From a checkpoint of a small image captioner: encoder widths [48, 96, 192], decoder width 128.
Rows from block 3 of the image encoder of a small image captioner, named by matrix and row number. Rows with one number within an expert belong to one neuron, the router's apart. Each number is 50 + 10 x the weight over its row's rms, rounded and kept within 0 to 99. All counts start at 0.
After each expert's rows are labels from the 100 images, of 14848, where the router gives the expert most weight on average: "responds to" is what is common among them. Only what is clearly more common there than usual is listed. The data: scattered letters and digits in many colours. In brackets: how many of the 100, against the usual share in percent.
# router: router (encoder.blocks.3.mlp.router.weight, 16x96, trained with AdamW), inputs 0-95
# up: expert up (encoder.blocks.3.mlp.up, 16x192x96), inputs 0-95
# down: expert down (encoder.blocks.3.mlp.down, 16x96x192, transposed), outputs 0-95

# expert 8
router.8:49 73 49 38 35 62 35 46 46 47 56 58 69 63 48 47 61 29 45 46 52 47 64 48 74 44 55 63 51 30 53 34 36 51 57 61 47 55 53 41 53 57 55 35 54 56 43 47 46 52 52 42 51 43 48 41 63 43 50 32 56 58 58 43 41 68 57 74 42 52 50 41 63 49 49 31 45 52 57 29 39 54 52 56 48 59 42 54 62 55 35 50 58 66 40 38
up.23:50 55 50 38 56 48 70 47 57 32 57 57 71 36 57 42 39 53 59 54 58 57 31 46 57 56 63 39 58 68 57 56 68 57 54 31 70 55 51 42 46 38 41 38 44 45 31 45 37 37 61 77 52 41 57 42 55 52 40 44 46 40 44 58 64 46 67 62 50 44 42 51 51 46 50 48 67 64 48 55 46 46 54 40 32 59 37 51 56 50 61 44 39 48 45 47
down.23:48 49 41 39 43 53 64 54 42 38 44 51 54 67 53 50 45 52 39 39 51 36 69 53 62 43 41 39 56 59 50 31 47 59 59 53 61 41 42 55 45 41 38 48 66 49 54 43 67 58 38 54 41 61 35 66 42 45 43 40 45 45 60 45 39 34 48 64 61 44 41 63 56 63 54 42 40 20 74 47 41 40 53 53 67 45 57 44 48 57 44 57 62 69 51 58
responds to: count: one (80 vs 17.2); pink (71 vs 19.8); white (40 vs 19.4)

# expert 12
router.12:55 23 54 57 63 36 27 50 49 64 61 55 42 58 54 37 60 46 57 56 29 59 65 69 54 61 45 47 54 51 50 62 48 57 64 44 60 47 56 43 53 53 58 43 44 49 38 45 38 61 61 34 63 56 53 62 68 45 49 60 68 33 43 64 55 47 51 32 52 45 42 51 50 50 49 46 48 47 43 47 67 53 62 29 57 64 54 30 50 35 56 50 44 41 55 49
up.16:31 56 47 47 44 58 60 37 55 59 43 54 70 52 58 54 62 56 46 46 49 57 70 40 45 42 64 51 40 36 44 40 46 46 51 54 74 50 51 58 65 29 36 46 62 58 54 50 44 51 67 36 50 35 54 50 64 56 37 52 47 53 58 38 40 53 55 65 35 54 60 40 48 43 51 60 57 54 59 36 58 23 45 52 45 54 47 76 42 50 38 52 31 43 57 49
down.16:62 59 47 55 55 54 36 33 40 49 47 41 43 60 37 55 50 40 54 46 64 37 36 50 42 55 55 52 40 52 58 57 37 49 45 51 48 54 37 70 65 63 39 59 49 67 58 58 50 44 56 35 44 48 41 38 48 38 55 69 44 44 45 40 52 54 52 43 48 60 63 58 47 53 46 57 58 40 46 80 53 54 35 72 28 48 55 35 42 33 69 42 68 50 53 52
responds to: green (91 vs 39.1); red (75 vs 39.4); count: six (56 vs 16.3); purple (51 vs 19.6)

# expert 14
router.14:36 35 56 52 45 42 29 56 58 55 71 51 60 53 43 46 50 24 58 67 59 42 54 45 55 50 49 49 58 44 52 39 34 58 52 64 27 51 54 56 46 52 43 51 66 54 59 52 46 63 54 54 65 41 40 60 42 34 45 63 50 35 42 43 46 56 52 52 49 25 43 34 62 36 63 38 55 65 51 54 56 61 57 50 34 63 36 43 46 58 57 43 39 45 62 58
up.23:42 72 41 55 40 42 48 39 35 51 35 45 61 49 53 46 54 56 65 27 37 51 39 69 42 51 32 38 52 39 55 54 45 48 49 38 70 43 49 61 53 59 56 41 73 51 42 45 56 52 58 23 53 55 56 54 64 37 44 51 55 47 47 64 48 58 56 53 53 45 31 52 55 47 36 38 58 53 68 39 60 42 48 40 47 58 54 55 41 44 39 62 69 60 60 51
down.23:58 42 72 46 51 52 46 54 48 38 67 51 53 36 45 48 29 51 48 45 53 58 33 50 39 47 35 51 57 53 55 51 56 48 53 48 46 45 50 59 32 43 36 63 62 45 34 57 63 58 59 78 44 47 42 65 27 47 46 55 45 57 54 42 54 59 49 31 50 73 46 55 26 54 50 45 45 53 53 50 54 60 51 36 65 57 40 42 65 60 63 46 46 69 58 45
responds to: purple (90 vs 19.6)

# expert 4
router.4:43 59 52 54 49 53 31 54 69 53 47 44 58 50 51 52 57 45 46 62 40 57 62 41 34 51 57 56 57 45 64 38 55 42 43 41 46 49 44 55 39 66 47 37 62 56 46 60 44 56 67 62 76 47 58 42 35 49 34 65 43 42 47 55 39 50 72 66 42 39 64 51 57 43 60 59 49 55 34 68 41 40 39 39 48 40 43 50 54 51 54 49 32 57 39 75
up.7:32 53 53 50 45 51 47 58 36 45 55 49 37 42 51 42 36 52 49 63 47 37 46 58 50 53 45 37 59 59 41 50 47 41 44 52 82 41 41 61 60 49 58 56 46 36 48 68 54 76 46 38 53 71 33 55 39 52 33 46 72 47 51 43 63 66 47 41 50 55 58 67 67 62 44 54 48 57 64 51 44 52 58 34 42 42 49 52 64 49 55 47 68 42 57 53
down.7:75 49 44 46 61 46 53 59 45 51 52 49 66 64 43 32 58 61 51 43 46 52 53 52 51 61 53 59 54 50 43 55 49 46 57 47 46 61 44 38 47 51 48 66 38 47 38 37 44 54 19 52 54 47 54 50 50 30 51 34 31 47 56 59 50 27 32 45 53 51 69 48 39 61 42 56 60 48 57 63 74 41 49 42 49 49 45 42 54 53 71 54 42 77 49 47
responds to: red (100 vs 39.4)

# expert 7
router.7:37 35 28 46 60 37 55 48 55 58 60 41 69 41 50 41 43 74 42 51 41 65 57 52 55 43 57 34 30 62 54 56 69 57 68 37 61 58 63 41 36 51 63 40 45 57 36 55 39 57 51 53 47 56 65 59 62 58 45 43 53 35 35 37 55 39 53 69 43 45 42 56 62 57 43 39 49 55 49 41 42 42 46 39 52 55 51 46 44 53 52 53 35 52 34 38
up.0:53 48 56 46 39 47 56 55 50 69 58 77 57 53 51 59 51 59 50 40 41 50 62 38 51 60 56 64 67 61 49 55 48 38 47 46 63 33 52 42 54 42 48 54 46 52 62 62 31 52 45 45 43 48 60 45 58 33 49 32 59 30 39 58 41 44 65 37 53 56 54 48 56 61 50 44 38 74 71 47 60 49 47 42 45 60 67 46 46 47 37 43 30 30 50 44
down.0:50 63 46 58 40 50 54 48 58 38 31 48 76 44 47 44 75 45 49 52 73 42 32 50 70 51 41 42 45 40 46 55 42 53 60 47 63 40 44 55 60 59 38 50 49 61 30 50 55 34 54 54 46 56 44 55 48 45 35 56 71 55 68 43 34 40 39 51 53 44 46 45 45 46 53 54 38 52 44 33 41 59 41 47 61 45 47 65 46 63 71 46 37 54 50 41
responds to: red (99 vs 39.4)

# expert 3
router.3:58 41 69 69 62 39 64 32 51 32 26 29 61 74 51 60 51 53 36 41 55 61 41 44 41 39 59 50 44 42 53 52 53 40 49 55 54 52 44 62 52 57 37 49 40 55 53 54 65 40 46 63 32 45 44 30 50 54 53 72 41 53 53 58 48 39 60 58 65 41 58 51 44 68 49 49 60 48 53 46 46 52 42 57 56 44 50 62 61 52 40 52 72 52 49 50
up.7:57 60 39 45 41 36 46 43 46 65 60 41 56 51 49 47 67 56 67 53 55 69 73 31 48 42 53 32 49 48 56 51 57 51 60 52 56 42 53 66 53 60 54 58 54 56 48 45 60 47 60 32 60 44 52 58 43 33 42 52 62 38 75 36 31 45 54 47 22 41 51 47 52 54 56 43 44 37 49 47 33 47 49 71 35 53 43 47 42 53 39 50 47 44 60 61
down.7:47 55 52 46 57 52 46 51 32 35 47 48 45 38 46 50 56 37 40 48 45 36 34 41 36 47 73 73 46 61 64 52 41 28 52 46 47 53 43 61 53 47 45 55 43 46 59 50 57 64 62 53 42 47 39 33 55 62 53 47 50 67 39 51 49 58 71 72 58 51 54 43 38 54 50 59 76 34 48 48 55 58 60 68 43 42 42 64 47 41 48 40 69 52 47 53
responds to: teal (89 vs 40); green (88 vs 39.1); yellow (59 vs 19.5); count: six (58 vs 16.3)

# expert 11
router.11:53 39 58 41 55 59 40 45 65 67 57 47 68 59 47 62 47 62 60 60 68 54 46 56 53 47 61 32 50 32 52 51 60 38 56 46 39 34 64 44 53 48 42 45 35 29 56 35 46 53 43 67 45 39 63 52 55 38 33 41 37 49 51 46 34 58 57 39 39 37 39 30 57 45 47 47 37 44 39 64 56 52 46 68 54 53 64 41 44 35 63 49 42 51 56 54
up.7:58 63 53 52 52 59 47 48 47 60 43 56 19 29 54 51 40 46 67 45 51 67 46 45 37 36 49 64 62 40 44 66 46 37 39 49 36 52 52 48 31 51 62 48 56 43 37 39 57 60 39 39 39 59 66 38 62 64 50 40 37 48 39 47 49 46 43 45 49 67 51 52 50 52 54 51 44 78 62 45 62 55 59 42 47 55 57 48 65 66 41 37 57 52 41 58
down.7:64 62 65 43 39 51 34 57 50 41 70 67 43 49 46 42 45 60 41 37 58 45 34 51 43 56 51 50 64 52 49 62 38 69 51 48 46 62 46 45 48 67 34 68 40 52 37 46 46 37 38 65 42 53 55 43 57 57 49 36 59 62 53 49 63 71 39 46 42 40 38 36 47 43 51 39 60 39 48 44 61 55 50 57 54 51 40 62 55 41 64 29 67 52 61 56
responds to: count: one (100 vs 17.2)

# expert 1
router.1:43 51 65 73 53 40 48 47 57 50 42 58 55 55 35 52 70 37 30 45 60 60 45 38 64 55 51 49 54 69 53 72 38 58 66 59 51 63 43 51 41 49 41 55 36 44 57 40 49 67 62 53 37 41 67 52 40 55 41 62 56 42 55 58 52 56 44 57 52 26 57 41 58 49 45 41 54 56 51 64 55 35 42 44 42 62 41 66 39 45 56 52 49 27 44 54
up.7:58 72 43 43 55 50 49 66 49 53 65 70 57 48 48 52 36 58 40 48 47 45 27 56 56 51 62 39 49 50 43 69 39 51 62 52 49 63 48 50 28 49 62 44 57 40 56 56 44 42 62 46 40 46 54 50 58 58 56 52 48 52 34 58 75 44 38 54 47 54 41 58 55 32 33 46 55 44 58 56 65 52 72 19 46 53 39 33 51 41 54 47 61 47 47 42
down.7:48 52 60 48 38 51 53 38 51 25 46 47 49 49 32 49 59 26 64 58 62 53 63 47 49 47 35 56 54 61 65 26 38 42 52 44 61 40 49 48 56 44 36 64 51 41 40 60 44 56 34 56 51 44 51 38 63 47 55 44 58 67 61 30 42 39 43 54 43 54 46 51 56 64 70 36 53 45 50 46 39 70 59 52 36 70 49 61 47 55 60 53 54 60 54 44
responds to: blue (94 vs 20); teal (79 vs 40); count: six (47 vs 16.3)